Weights of a small contrastive audio-text model.
Data: trained on two synthetic voices taking turns or overlapping, over music, noise or silence, 26041 training examples, 149.4 epochs.
Rows from block 5 of the text encoder, named by matrix and row number. Rows with one number belong to one neuron. Each number is 128 + 32 x the weight over its row's rms, rounded and kept within 0 to 255. All counts start at 0. Numbers have three digits each. After the name is the row's rms in percent of the matrix's.
# fc1: MLP up (text_encoder.blocks.5.mlp.fc1.weight, 512x256), inputs 128-255
# fc2: MLP down (text_encoder.blocks.5.mlp.fc2.weight, 256x512, transposed), outputs 128-255
fc1.442 117:087137120126110123205138200102147133175121156104131096156135112110099115159112140149163119184199168124098088135113123084132138114162115105081121144134143123113101180151151126156170109125130109146146170156088128064154126096175123126203163054110099132131172171103093127166108113134142139083143158142140171114130085169149082125112104111106115128060164133199125140105172123138120082100139
fc1.443 106:064150129162109109120117182072114114106173045114114105076183121066121160141086136049174116142154064127082160143141128191185091062101127122097147123180129158136112116160134134176105159144130169109156104134125106114213096162092093115170164092028124150148108118148106107143088122131179157152115145153147128128182085153150122106130140092100125136123124145078180093131112157109087101139146
fc1.444 100:117152128099189132147125132101153152165169124124151187120120101124145135070154181105074178082156110116151158163091120106138117138182192129160130132113142153051146067097151144165076115178164097115087138139129118133172144111182093071094107109122208078119127071092081147137166117115178201123077111120176142144130124145171144174113168129147115155100162085111092127168072121126078120070081
fc1.445 077:159100110139127170116046100124115102163163093174129145167062107120127121163074138124148147167128125179124133127082155170153185120110137078141091145133069097160104113111120085204166107179136118119127188098165144129089134078105130161166150134120078120141112112119179192083090139125164130088112110107129091130155129116096110114142108119126122145153143071134120154155129119209094200096116
fc1.446 125:114145188112135108126121140142098147204095118207127184130161090039103129126076111125133089120116094131160105140131111085129158166127141138134180144152083089176127067134088108186096149154166186122125107133088121125118142168105111130064065108162143096161109139143130154123150141154138112123126116119097103118119102151065149088160122114104191083123095112104116164118120146117124083104141
fc1.447 102:136106074120125199106138111096149129140093140156082160119114187098107080143086124168138090112171146122150116103240177085104126083122100086090123126192123115102176123141086129119111114064188111075085104102113173170148141171172092142097135130099112119143194156146117120169139172087087097109097110112130086125146194110116142164109189087119097163086136118102137164142161185094110064092120
fc1.448 107:117124150110157161109105099178135144183111115092101142155136126083112198129130109186143193140121071135114145137122126174146124148150148097132135099137168126164115194080120147089075128103110117139123155172158131141130113110161085120091159121123151126030150148108168086141142132122117161169100093165090064072130106086145162113191117133108159170083138093186081132097150075110138117160131
fc1.449 093:162115129119171140086118097109162113116108140144133107152156172148156125109136114125150073139129122179112113129086129151144108089070142096052101150157118093152117180116100113124226076149123166138136170161227133162139140075103125176091139107101101144140115127096077151170126162099155111128107150091195141107174168129108102054089188122125134120088159063151164174070165119118168150126096
fc1.450 089:149098075097057114162127099133143115103161139176120122165126173096139038143107140171116082185112116138121124116129119098124119103200140157142067151170160147096124132123144116124089185138155119182156121158152107119203091134138129166150104151117148169139063131207092160078118091110161145117079104168086068069080114085112109100096175145133111090097120113105117146094109107170131100120102
fc1.451 058:162148160120138155116091123101140121132108160122130119101166124143094106081111139078117138121160142102167081154076117195095146141147075088115081140216106139130148135191129127095136148106117152135126133131125118160107109144130131097074176098173129115171048158087149123116177089106131071135109078152129170118071125094140190166118132138133102102129210073195131080148148198232125129138120
fc1.452 099:161135083145087113144085164071141110120158105116108122099120126081163195125153197115137104153163133099130128139086093111106174098116162140041144123086116074200093148143123110132112154113166097120162118176162141120119108138102176093150119201111164093159100082139075097174129142117142137088160073113089031137141100115127178054158134177128103109150128146158142157071088110108167123130106
fc1.453 129:165136119131160136147138111114155142141146140108040149112131096092130116129131180114137101127091176139161155116144108153179121137159169144168145110078107107064112129057099115089121165146158124183135146106116139117078134129170091162143112120124135123147174146153149128175175179094103067051141085171132192150126120148158156198102105136107108125131126107169156145114078242144167131150122
fc1.454 129:131122187148140179107147185155133096128164080121037140130135119103178136111083100112121112059106114085153167083130148123090091124138149086146125078092156102105114136108132132200175155200127113074116151141138127086107099084126107133106157149104170145125139134068121145144089089144139178124121115154141158153165175158235108159178068111150209108133084189053065147092103097073129162110229
fc1.455 139:129136119087125119144188123158138109187048113131136138147078142153136144154177172162124142116141162112214139054095077122159074151115146124130123070123136131168028130144113130140104088103085160110123152110108092081164110114171125097120214155148127175126144137163127170108114171134147148123066095075107135123115182119096139170147095147171133109101183141151103127113052135099102098143121
fc1.456 114:124129092107092147186108159104232128151057181133181141138129130086102135146150129128152105113149121114081121179122157114099132162178114147081132105118087156141078110136143135143170127144121148165121106166085091083145129121211110164098134134163112123163151159128113083097025116148060145059138174116132068101110132151094156186095151115103113114091145068156129154127101137144104091184154
fc1.457 107:128078112087157143121072153122093137117136108126183102163115153163124110150125207153178161118150108118110129144107140118098117118141081139087198161107087074067140225130141200126139169202091120136090133113139111184148099241120175137133124126103121162120123133183116104110155098116108113145130070117097159140142160069099170106132176153130153144123166101090110118083121177140156116131136
fc1.458 056:142112098160171115088174079153159116100202107096165134154081126094110132112076125143148096086169113126101192155088089138181104116166161169137108126166109109156160071058125156132092116149172197121183109113121153058116110134097100108036129068148151155113105161144135155126152176047108141156153097145136116170180116115148138160087103131158153084109166123140113128126123124087131137101070
fc1.459 121:140107106156172095154144127164046110156102127115160119098160128174109116189127110142077132134134096109159138182141131103123133129128175043166110144116050101119173081099205154103095107137159131125071129136194146076137081131131119183119097147098101087097102109146136118162089142109141131184128157112107103150134096123174115153154095150118143098187131153171125112112151069087149108095084
fc1.460 093:147165109134064124093131155134145122166056150065130076138038110124152103081115134154103094125147136158105115100096093129141166145160105131127131145135112133153109094164142123109096151166158135106139124087187152116081098066104161123070146155111156050181146173139109189133096139111091149188114108142170157147152191130185094132174095108136092157141112107138092082160151168104167151093161
fc1.461 106:053140094133142106134112094065112154124133148164082105101120110126156113110131109052136123140079155144077134154146064149186142111115101119161106138134069151097121105143108119067142136157117102162106101155160123101099207119118165117121086116180135095115145093161063118141090076132113209112131150129120164154119099076147114087112140100130189120153179158082131124117148147111157105161144
fc1.462 060:087134101122067165150084130146121137167129186108105082122129085093105137090112155118135164147111108151179167148138087213174155122112152160144092122123149126069176121120119147094124212107163106096154101115110146156096095140071137084102070141097066117149151090137146152157110088175122210133143143186109116172156120126161146114129088054117182116074129121151118124096099124155105140132155
fc1.463 110:134128151128135201114140117160086190134135089126164123118107182137124102128092153120137163158075106162153103145111128184134111167105147118102120124129170126082139153128141177077111122051134127112099059121201122141143129119127186147153083172140132087122063135102197087071172079116117099138119125123211156119085177114124105121133173038134110104135152075190103104154147154075125075112079
fc1.464 101:154082103166136047131095197115109099133112142105152141195138186146069131119120083105142168113125138077132138138149132141141124106113164125142125105113099113171178155093172060102173125099114114123198135132153159188087162126124115112151147152107097095156081172156156108090137120120099154142145165087102095189126179078141170114173132063128140127083090091100146129173104131090082087125074
fc1.465 089:171170111152147158163130167137129113105155157186163142177130089134139125151102110099153162085089139195204096186149135104094137099105113130100156112090122084156159146060135123082156130178133118111150128118103126173079134161117086165102120121154107071136113162134137136138171232138079177143136126102153087126127125108126098112145131155152206090067091108102077123137074132072133105056109
fc1.466 048:163135123126097135084125111121090086169112119130143114088120173099068078146099097135089124127089121088188145169127148117132118178107077109168107109131150122104156130128165148128111108218142134145144147086133091165096150107052137201123142142162177063115081089170126127189110181125109141116131165175197091103086141142096109145076169173105124107124149175096096146126081186141097122079156
fc1.467 058:144146113116137101118146103068114133105165121094127193148176136105133133190186097169147134121168048147155128085126145150125114108155142130157096167119153166135178102119107139059089167107128124112157091103124117050092114119150117197078134135119116186162108134119090147092126170093162188132135085145156157149137146127125061155073135189124155155112105156101123112178132082090166197190161
fc1.468 093:085128096106154069170187095174161136080120147103115170106157144159117101164124158110132209136141101149152088058126122158169098143139133111106142101195164094094089109150140127148144083131216150126132125109146128085109161113104108134158145115083104168122079142177161156148125119148100075225111121155114074076105168182152118105128102102110113096129163127096111096100122109161149072173117
fc1.469 052:135166093112087171104149140137125116134165104123060124091146099172115119109163140131097180131145139056145080159086127129137118154118117125121170107105078174143102123097249133161120155093141215147101117132131104105151146136090165065135136080138132117123137147119130131172161111171122135056169139069116124128095127140118107097098134122141121121164095179127178108095175146098108097087154
fc1.470 095:140087174129176119101144177127111170138171166188107179110204117108155062180138133082125133097121094101156115127155167132110156078172144114141120133161221076084097124128107122112165115146098166104144120155117074067145140154089132127127177085109131125216128098107090121092144142127141156109151058135136126150115166121154176152143162160156068078150118169151160184103121061117091154146190
fc1.471 085:140193167119103134174134082087183140179091207122143149111162151139117189122085189142114120131155121090059122172159155152092110136121075119064134088150154122163142135130125114112126133094145143101053163091152144129095138136146089087103150096137138172144074093087107175153158085087100127061129071159116106210087126099163098122142115157116121124172167118181162118063107169143129088179096
fc1.472 059:119159096155199122133105126147109200146104125172138157103100156124132074069120091095147154094132113138092122129173093114065154108117046085127156076136174090114111216121089137161126112128124176068042115139105169139138151168158167109142076127133184133129113137133138139124090117126073115124105114107031151101154076097166121120118141153114084093140138107111108122171172100157169126133150
fc1.473 062:103104160170211180156170165128130139110160108106097177151126101158137116225157129115071121160139093094176118121134118148132182128128109117158079044156155130119066163154178078128113127087148091146092159124088158110105152174145146068154125142067126144164101110155140176130207170160084142177087093129145166129164096165181127086119159131112125149092192102136133132152106095115122110157158
fc1.474 086:125116128184116123112095120082135103138119160139145163136150108090102122158168160146107137125135135134121136083097159116145104147096098113141154133099123133191045130119122188062079131177148097127103125148072132108162098039098169152114129117109168194150114110073131154080188125100130205087142144124122124164136120067091133139122145189093091152123118110141170110140184120101166104138086
fc1.475 127:153135102152153119145102096126139079132102169178142089159150152138186174145094142137129126134179116081108110132126083087137150126099107117163150068203175061153137133129111118094151157140109094182141115106176129103146079109131118119140120106139088121093066188127154198154145112112104140110145131092142111128155144134145098131182117121113161121121176122064189122196088073064124152122149
fc1.476 088:085140154146142144125102111149072154125166110121119215089124126128112087067161149191115134146106080072156104176143115111164136116146157144126113157160119151220074096126133134138155135124172140070152092156145163150166161127165118079141164154154142164118099133161124118109120168142180101083160149074153152146125142141173073145117219161132103124084104136139066140107092058134069138133129
fc1.477 092:125137130149131152144179136106227132065148143121114123103115115125124142145179129081111146066196156227138150159155074151148165153123173078059123104079127120106119103166131132164131096156128131046167125111139086070088196114199124108122145105121155103105129111105048098111113180120142170154132055145152138097135154129081129107151114107099134155140181150206073185166107136144089096096132
fc1.478 103:129136131148117125126149189120124161079123121093149148126108135071123093140163095107078050119114168140139155121097111087167131150150146123123079139150126094172180117120069090141155146099058140122120099161111148081156127156108113172093092153097215129152094100128089127175166167157141148122104082070089123136134181119153132106121069076193156093122132176149100120125110122123107080155111
fc1.479 118:107181107112107169115144136119091158102154113110111107135119147154120084208129125141131064175128115088156140119082122067098156107124115066085129114195130096103085113176114137100121152200135129122141122074132083137103160133103113095148116143180170175142113154105164142148168113106136169166081108104142110104105154056180137192113136159119172098092124131117112147107102090127106157128115
fc1.480 072:083129120079207082143124114048143128118156088140171140165119069120117139154170146099105104077140113136069167177090168100135089096139100107176145134099116155097178101141113106137136159074154162072132126130086136038185095125142150137118134157146116113115044115116137177135120140105124152079150101141125145114139151102125143126148077148127149136160120156134116176102141125118101122117134
fc1.481 105:199139169123184117176164118150114138094157151128135106138142107106145135111150114154064156131109166135125137131134087090146108093112092197134128082129098090176121173110125106135137049137159126167130131131128084095140122127109097089151147128111152188137174203104087102088165075185135112119205106128165047200171178129151087064155126072104123163091137131098105134143136107104085139122149
fc1.482 111:029184131140150150101040147111116069144138129124151133192158106100085106120080100096118103152097092089162161148099137149180141133112125136160127097150146117122156103094113196124122127138123091143096161122203164101132127113129109147173090112104173162107139128118108202100101091065124103188060126119124084145118135111141215174119121089111116130123137143092104162154160129143149072131114
fc1.483 120:178151134082142140060077156169124103077066108128138112146149066128178134109123131120214088175128101165100137128124120124126113107108129136150160143158137090153084192165132063147207187150101100144132202146110155150136129173162207118132112187100148175160159152163135125130111114097154108147063141108132192109165074128129133049105136208114132107113108126139114129056137130120157105125087
fc1.484 078:098131082137080077179111109087156114096187093122084116148119139127174090095136152196184158140103123160134130132141097148123104111163178139159101087170165090152095104139187071103082079120084119121127161097111067103166126124178167195106219185150186094099139166082166167161158101151124103167132094129135118091125122154182112100177107173104169138141107144118094158095148119128195114137107
fc1.485 065:108153123112129101111062137141155153132191146152154123109185097107113080129146140133072104086122137137107053141125106129166159137109104073137150214153132108117088138119182135142118119140138187115141068090163108132087159155097148122076182117133086148090188116137117158140124100173163150147107168126085058089184100167168101103108142148157161114142059164184101129120124132137106155146108
fc1.486 094:128118098116103126180163114140119156128113168148095157128133127168179102117121076066151098090163073129146178090108146126114121082127027160166134095058161156090130135187169124128103118166098079156101112080102157110116137158091111154150116110138112154161159102161097118133119110141144122179160122086105075074181111172160123158164140160165134160132156103138168099158116128094191161113086
fc1.487 104:089092119162179150179083102121127066129152101128165107123132174146168117121162158123170062094126123139120113143128150135119133156086144190120101105083054148155120081100158184090157209151165113126160180109117127092193108120098147116128139059224118167096126136149082112126114143156103108137116152111157110150133129123116110129099128091145102129190177093153149159085095083064086209155067
fc1.488 090:102171119164082122160120119116084128150111075147180115146148156184124155156164100138100158086146128147136064119123152148072095110169206105125053147103112155097140118150154130047170148132116166145134115148109193143130140123128141147154147140150082137123138228176135072108079153150200121121105146156158110156158118186172085143135125146054168151055204171114104149119124095156138119098090
fc1.489 124:119089165111126130129098128144121114093125135126110151142186102152138154144105135080115148158132089174125159134192079160148175092172109096153085081140149126070124124163131092104097135174184120149158045185117131103091077116125098151104064060148115136159133153147069104156133129147176133096084100156144113158168159122090125141161094111129106072110172139072140084105162126084163108126085
fc1.490 085:171148170086164144164162107171156153149151142143116075102125089160168166182147114183123119142125099156143218106058092104134121130176084108116137079115115167156096079090164077144125171177126167109105111114155113103129098129153158126059154194168170139169100117088087088111120112129148141138128137148141118115124117146122108127112132133117114126085146121101109084124068115118119140139169
fc1.491 140:113123112098153109125074103045094123141095177167087148164185162145160122090185119111179159145145099150087050139129145109150164112131147129130117150127140160146118105093108084122145145125129154076182182137093138134092100142177106125116118096086107193107072156122120138170107121116097161115143188097136095091147105147107162078125147108065077127144125105107126109112119117057169130137137
fc1.492 125:091164163107153122124144135103092087138127099147116165159133087075142127164078113117116126100093149128170081140145109167148136110092135129065107103115146103136156131124154060129079105123053136118061154119166128163170144138136173124131155116097101137099090175090175160124189144142188082111194167133128095112143119129180137128111114133174183096135137184160144134168155129159112199132134
fc1.493 083:112141147157174119160130129067116169111115160161088116135132160127139147191170140173105106153120093118158116096159133154105147181110112131156084100136115116134207082156123120154112174143146155100094103071133091112106134119133110146175119153076202122106153141079134102126137127054119095110116181080174168097137178166122134050055111144151108117107110136154144092124097177107111117160092
fc2.442 111:156096159170142124152131123086142083144125147156128155118150163128163136161202126150127158102158155151115145115130092072090133210156123119089110156187108169215116148090131090116188105157115161123155110159117134200185104075127102150140179136146150125111138093174109119186058112101131124112151181126069156070102147148085177049128143169127161148126066153132112125086129135126052147109099
fc2.443 102:138139150125116132103104117202118165166129101169162111109132161180106128144127161173125157154111148122160115111121185189078102138125123148134121124220158071054138118087081087149101123155172140155115132106125127109166137130134127169137133175186112088076146160112073156147124148062171122092089125133060180138122082113137099176135121188181128153074134124147098096136105120145096103076155
fc2.444 100:083168112151086100144138158129144178136140178145140125146093120151032168149109130122167134133167122120109133136129198146066124122103148111099118078145082192132071174198123119077092193115192109148146189155140129091125158166125193097134168160083135134111119057127069124101089072144154114130167104086157117149161142130079103087091137144084141086132076133139091152150057102168169109170099
fc2.445 077:183174120094129086152147166136128167157065164101109087113207121132103158070106116161118132135147123134164096173183126098161116156157081140135135126094114144121146167119145163133069127137090101208040154157165051131123174138135132124096104083125093139122122163086097176204121164102091130148180138108211093115106149129134124077103138132108097156116157129135196137185170133153174127133190
fc2.446 123:098129107168105123149152255139160152091085162157108139145143106116088098112146135119095109137122148140143121164120086075146125122173116088093193094155112113142132160127160131137112092112111128114162072105164130090027126224144179123160084125083186140115090125104132129112140154205080088111076142130175138147154153063136154149120136102096125153153059149122071149080124204176134171139148
fc2.447 111:077054159117122172176153138120163100124148102117098094106112095150199143135183086176112144114183169131088153099149138095192158116163052115113110098084124119102151099143129119112091102113110110165116175179117108136150108088169094110111060065100128131171087118111092174116138113150132157133117085122151183131101139079107102153099144128102137126138181126091103123162119189112147193133161
fc2.448 100:148119132137091151133160148140144144126198159116149144093153117152171133135149141157081128158123199089120161126179101131111157123134155148100094126128068122113123135138056132157141083099077158096125083109122102112163081088170138136148130158168117150122138085174143122144180062210135092090143187115068166150161103112150149148187162106086129111161090173171073093129129157102125111095142
fc2.449 088:096098077091136136109179124079157073094177153142118136137114128161145150119151174148131130105099167099164130174122136062180159145092168138128122151087089150118139127140156103094127138073108109136191149149103109131163131096157122089163157098138118119108126107113112131130169055067110126124140155157106126180109109196149141155068162141161117089090158173062163074151159087132148115101179
fc2.450 092:142154126147122114132177094108152146170146166127194128116134078149137158102097080138151137060122093088080160099098098134205124057114112128166138134110096124138148136097057136159164110113124137135121158181114064075084097130120126148111151175111099116109121125162104075136090150131174139188167172136157115151110111137150122097117135122151139088154097164168112132135171140115128068174069
fc2.451 056:079165160141144089099112137117106204119103114135140175153153118105089118173119110108104144124179134115149116142130177127182118121156080093142046143139123082125123156121112126188125167047091154123113104126119174201141123074111123147180138123129086181102132088088047136104121139089078131137175061134095095149159092105120162076135096120089069177183180136118153082163138135139094130111121
fc2.452 103:071148156105070145127136153162148149173139102089087101203181101161101088192117068176186133074129144181166121124173149115149123164129088146120132171133108135107131120111117135090083093141129132191095110085128115122095069110112159171102127119117081183116127102097187126157070173089128129145121169082103172141102138243170056132118187175121144071118159085095146098146159142157097091160161
fc2.453 133:127136133091100162122126150132088121141180145141195145150154107093135149119224036111159125092169074170095155080110114115173130147105095153094183134097133095128127193109183167115077139152132143080076110167123119118151133104170123115140133084222102175138174142121121097089067092102086184093130126121152168118127136104139098146118084152150101155097137088069163183136115103148158097113124
fc2.454 133:140132082126076064107102140085139116184118127087098178143129107117182139117130166142111112145134181161171114135137104088108127134150127160136100105193169129159121148163101072132156109154134127134167166148092083120174100090084155142125158133168159175108138120097099064140093128100208139108161121099130131142159079159162135139115167192175140166163096086051182130109180060178150122122108
fc2.455 140:148103089053090069128113211147152162088089082136108121190146104145102110108108181146098124190107219150128186090128149152140137154203187120091036135121083089175146129123113135127103180171110138128155118092143130071112134178135101117131124095187170098119181104165161139199121114073128202122145137104093168146096183116125149106135151109114147127184147155112167150137126154114120133101145
fc2.456 107:137154153122152139141163075115164154199144159114092082130146084094212169109111063107134212166142128097140084152124116106136114179119163109105129112135146220150102113102176073208185122061108195138141134123145094145154148126135187100134135099083160161172102161137147129161063114116135123095126138142151154135187108116160104101125141133133106079182089122151172129085179138148185091101100
fc2.457 108:178095118108087100131140090141109084154123146203116105091171115141153131045123153136174045185120113114113160116110085108078097160122071133130149117072116167117127137128140147136118092084096092154107082149146126120204157069073153147141116096081130129121111126123144150169113096124144173091158137171165148155076154147081158129150169166153069125161147147117121122191119101121168148089131
fc2.458 056:153119095133160174151076075141082125130059162148147153100139101122123102194089172178062160189102072147110105134169131116116156170173114120179115167180132151104134132094137103148139105130109088143118180105177164217143120140117065102122183120136153082112085135104049131082115072149133121085130193168162141083125104099133111130144099154108166181075131141110135083155143109171149111098133
fc2.459 110:073144131118152127092133135112131110120145100130087099186177181134123091131081203131122169140105159111119099153152137178147115091123096209189157129066143159090102131107136134100123122109143122112209201080095144108174186150208148132139159165132123055127139167126141101087123139070131131099145108166127154117118108172043110156102139121132073135097097124145185164059153158146129176089146
fc2.460 102:163136109117116134155131179129210176061140125122130159126171110157133170158134191121097162120143110111104109146229150112118107189095148175122172088153112164136115115078132119139100086189133201107162120085108121100125082129160141069144170120182171130116164150083149114090139057116150195150166105153137107115155162181169121110129151125126166056109123091097073132115141064129091112150155
fc2.461 117:133131134106144109114150083130101181183122109099113119114052120150135131183089154172170095109192101103106172100144153121139120157164126126125171109093109109073149057156115129144130094158115136077201141083152154129163133057096158160088131160126067092087139092092079168130116074170122110105136139155117112112119100142143162099087074107157100141143116130112105112138160143180148119108143
fc2.462 066:138176096092107127141133120119089185132106141108133127117078132106088106159144195169193147161125106121124133160168150120080175167133134136171142100101136030184095139138135096157128132152144104166127151092091099209168135119110132139127123114126154157104130212166063070131102118185172103127132106082153102119138111112148088137145144135157181116141103048089178161102124126063100116086095
fc2.463 112:213124145119133114203100132150132112091137103162107186130114113128145092199145112159088132129137157152068227097107153126123146123112151067162158028132094104110101128126133089112104155126108184116149135119147118089137142160139181090171166175137097133090118089150146118184079120101123125130156200145128114110187133087072095146121117105094085149034138125140167138132171118145130193190093
fc2.464 095:190082168120146115115129129136157168130095110162106122179119131109046099162180182174119107134134118102076066099079130147159110144110103096125194078088135186107066112160136142214123110127146137119093153098157161200126165170060104161102141163149115170144192073144146106186127123118130120094202091150136150104144131154101118110157120082212138098120172130169079104075141183175158163140099
fc2.465 092:153114129144146078186121170118089161113099086133131088143116079113085094104167103145087105096110122151156132148103093110162094178140167055104119130080146081165133122116173082132127124100148189213150100167148103067107136188130175146137132114105142112141115098142136144171150144141109110154156151083135217150114163140097163094125124048109119099142144122143196119075131110228163095085164
fc2.466 049:155114124104176118101102126154174105123161147072069111108128160154158165156151150148191080126126072099051099121114188159139143104077159125142195113140139110107157094099083093129159106128153111146111030159149165087178066081142159093121142107116144145168132177042146160167170079099151076128149141100111126125175070165164123139150089105118110144127099110142092172134087093081111126032127
fc2.467 064:151177116091098172115142126153123125173164096133122166155092101092151103088087132092158145150071161118168141106114122098124122169142123115144160149154088161046122143116134147080110179056136135097117176115135182138147142132160156086116147166183151183167136170116169160084054187088077158135153126189039136131133129172110078124118155135108077143153188077157151091120092172171092083120150
fc2.468 087:102162060181107147158131119125093097087133136085145141128176109092145114136082146130096142102148150137119108199131101151086107102176141085184102159115097182155138083101117155113114139157129130157144142146157088159146152148131094149172114125156164129141166124116119178060137093133162155078135131151074161160137137114103109088130102144109106111063134069172136116082126156152128178100105
fc2.469 055:090195147136153109126130149145109152082113143124160136153086058134148133206125086131144134127178080189100099116085128128146118084103117106112118106135204108134109207115110049184103090035132173126176090099092126140124057115111087195077116104109181153146124134127075141160073082138165148113108104163166103105153132122134164169155155105133097121165112103122061131138103116164157119152108
fc2.470 097:078120103155167148180083108100094122127081167129108120133116175115087162109119127125141118100118156122127123106126140140105075122145131115128078140203088130156109121134128117102117144178202137124154119110122119180090119105129133143155144146134150156139144147082077130126090168094116092178116127111110115123105111118106116202106109131147110161145137134074127102130103128129134111097178
fc2.471 082:138095065071166083112117179088098135132117124117192097139209148051122098106183106092098116168197186118130083086082110174133151129173078108158080131148084139099069144131120134133136136123103203111180104132149093168154109201100151171083129171112149106172143093140136140084156101063125124140115146136085116161163087130086111125148090089123139101109135120130145129120154112190180192118144
fc2.472 052:123123148093124069169154157154082176156105112125150123161127111205138148163101181084176109188181094076101120144087133090154129154145203137134171140075161159145113139122117127143180089116135116192092128130162089126168104119106131127138130104144166108082137145089108162185141131141136143195138110095160088143096095122084081133162168143114098165119162121147136090145129161083125140148112
fc2.473 065:140154135116109103041139126119165139126103096168139117157127159112047145103118128141171113139149133152080142122081108091080129106082124234115131119178182164100096110159108127192156169078100118107166098101135180200115115078121123083111101098164160154091118172133094174159114116174171126100132135171167107140124115154078144177138102149145107143110167124187146131068103130084134193056091
fc2.474 092:147082210106131149123150140193161111111153172108101110076094162137130152108153085148153105146149164095135121135154122147094119130139084147192107199164109106110122118149110115151149126025122206148124126079134118125122148127178137115138128191159126108123193155139073145183098071097141121164114112132103122117089138133141140127133138151158097140164106166163099083154159147167163146119100
fc2.475 131:105132172100163189141121106154124161106189085067119150134120111142132068121148147082104079136155082138123100127123138140097146168160095123103151149100158093096107136100111116077130125137078112159136101178105097147157109199155124193096185175111119044112175129144118121128170125072135134116164065164119150214134089054110145066164185069181128144156147117126080186162097112131105046132153
fc2.476 090:131127121095144147181136160173116173132082107114107076150156143165109152101104110131062189115153093161084113169174135160107136107092128138076119094122076142151157113108139110113088105177109126138117163113118134137073148151082058114135093159091130137140135119109180121103132108140134134136139136177158117161180113143098158164149138148128087092128082121098081147054099192091120127123146
fc2.477 090:111077036151164087147123156146119119080073112162105166099143180126184172130087111111112167097130100082200103140130112146172088185140088200130134110182127150158170146133124114151170109097136138118094129150130146157146109143097121128126148146100150151146149129147134130141133077132067147070132138097077164152103119150148110121173160123126107122095102145117163120179152089113152138084186
fc2.478 093:113164106119142120114050120115138093119123147117152130147193109202126103234108156114098137168137124133128127107096169104143076192061133163097159090132134155076120163144137097101150121124167201154172154156130170125144122174103147127147102098130102083164118123156117207133102168150096130160198134161124151147163145105138148167155153156050135113183072128088147172107159120107168111102171
fc2.479 113:103117070165106111111144130133143184143104112090122109095136148182102106154160067171087120169125099163106152147133092196174126225048120104112118097081138124197101159114149119125177102112102157074132172131187115147149130101201202141127151216092183131095165145096084114145117092132152165182190141076136176173126110147106113130149127181127130134123067130143102123042156140093143153144167
fc2.480 068:075108154151125089143102143174137095102153129109162144131109195118121073109119079111146175186101083127139123082133145072167150112166122147095137158160128116117091124151157079177081116153113130190130126148129152145128163154065111123109101095161169122066116157165152194103147109100169132143095110131160168123160095195179137134133139143141172121144093083153137118141135137144059160147129
fc2.481 106:110162103203123087077148077110129063161098112142050151116124124098134136124182075165141150158165077125159070161181106101154182106097148103064156106153158148063107132091113094168077101154151121122097111116153067113131141158200152197123095087160130131123133122090174092057150133167158147104117153176105089136151141091135146148169100129073123139154107088131159175121117090175079101074117
fc2.482 112:154089135117128138165189120153048076127118110116132138122185156100105110134105089133110135168119068107193056105139118137099137074142140130150147170131145129102111147116110122121098077125246073145173087130176178125141133126200107148138144140154105109189114072189140109127138073170122061063182211181079155147127154152073139112099080108104108114126113146148138153106080123145137159157114
fc2.483 113:062156115125240121120139105171168057098187138119115115175174169121129126122138125118161164085189091182164084137141150081066089145117131132060145152134119148115085089135127082052131163094110123147130135099095198107216106061152097135065140155162137113124096139114141119147129057138139138181130114135143116108122117139122118157084165132175076106088137136095167074078135095087114198126098
fc2.484 078:148111095097077132115107160151100162123077144146142137123128109138120125152117122159070139088136143128169167128105158116144111148108176145134137191085173091119075189090084144132135151162094142139072159137119195118127100076146080123105094136176148111115180143132092127124195131140174151125119099093140141156103134140152128055108096107140150186101114121175157148129168101092153166177113
fc2.485 063:157158174175140086142150181173149061093064145133099175130144158141164189180041138138103120143161151109108122130133117145112155132181114150157141133100094151115080077066094118081139134161119119135134157061138120100175133100208152172119162098061136141126159148139178188148090144126165140117126125108073113183153139137085109170123149211088155154108152075106149135165127137128131146115174
fc2.486 096:087110157090094152137126123111144146136130126046166117139126133138128119079129164152181122110119119112130110136075107165090140113089091147151109144096097134082203101084101141114207116112099095130134129129099138127158158125083136124163150119132118107156122122133113125085101094200181161124096109167100132112149092112115167120098137134126120135099108102107129126191055158112196086095133
fc2.487 111:231183076131122173118181104102123128107134186154108158165153173130140130077133180115157138128135188106164153137150120073145087096059108073120120127133225132104107141098128120125211109112127146099126149165071070147135120108191146118179191109088105147067115144093128126118111122109086165118148159152143126117137124114125151096098154126094098165137135135068105135123100104140190056074116
fc2.488 092:125091086125102147122126090129171165119143110110095116170103196132184087130141110075146091103155129164193119178124113146147134138100070184105214120102138104117098102121104080192131182163199143165120170102163074132149134105145114040144095150139191162178101174080146103152149137121082162093126084157136162083084128082083116080080151112186141108134107161154126125143087145174093162103170
fc2.489 124:185157121088092120121116077163081152066159100148098125117076070186074152136132144103141136155079153101121143135193141145176123106142164144108075081155120134119134140145172141224112125133199095142152109214102131164112111113094176190118099167094131100179097105096109079146153093163103115131121137112143121180118104153116139134131097153176183144158170165146153093169129129147146137132126
fc2.490 082:129091171098139084101132133166154157146179097069118098084128102125108092119104107128132152077016163132075136131158145099078152094138115136145135140109137165172161148120100149089140115182154145147178147116143117139114123096166120117120123122152108115159087129130124186181062186100122189136202151150098083126129184124105094111110136116106143126135176150173114129106167150099125143154064
fc2.491 148:106090136087144133142168071137109125159181166159074103111149121089164118144220107119187167131162208098117110127093125101106115166125069106126118163162123156102130144103125132122121068166132142154150190173116170208181140084179142102114137062130186084169101129115143153115106177101098153145137157154139130132156146130171148125089175154114113156094099082110177124155106106145091124123157
fc2.492 129:100148105148116159078143099127131110095122181201173173080156089081141175121146178156162127116148081162096128128110173149170183070098137114113136153135138151073052093101127106115186101115129089056088097164107151133153090139075101187135127133173119140183123157095100108099126113112100197099148153182168121187127080130124150118137138165110117119104042135137160107152117065093133121146141
fc2.493 081:122125091109128114108179114122166147155121108123172082048073126083117149111177138130130140184146120150097082174069127134097132069146134055190139179114123073143116126175097156174124089156130161096184146190162152050126132122101165090147130119131087128116167139134109109193141143149099146171090096163101143119179121087121169140142110128082116086132131141143104178141119119162141168174127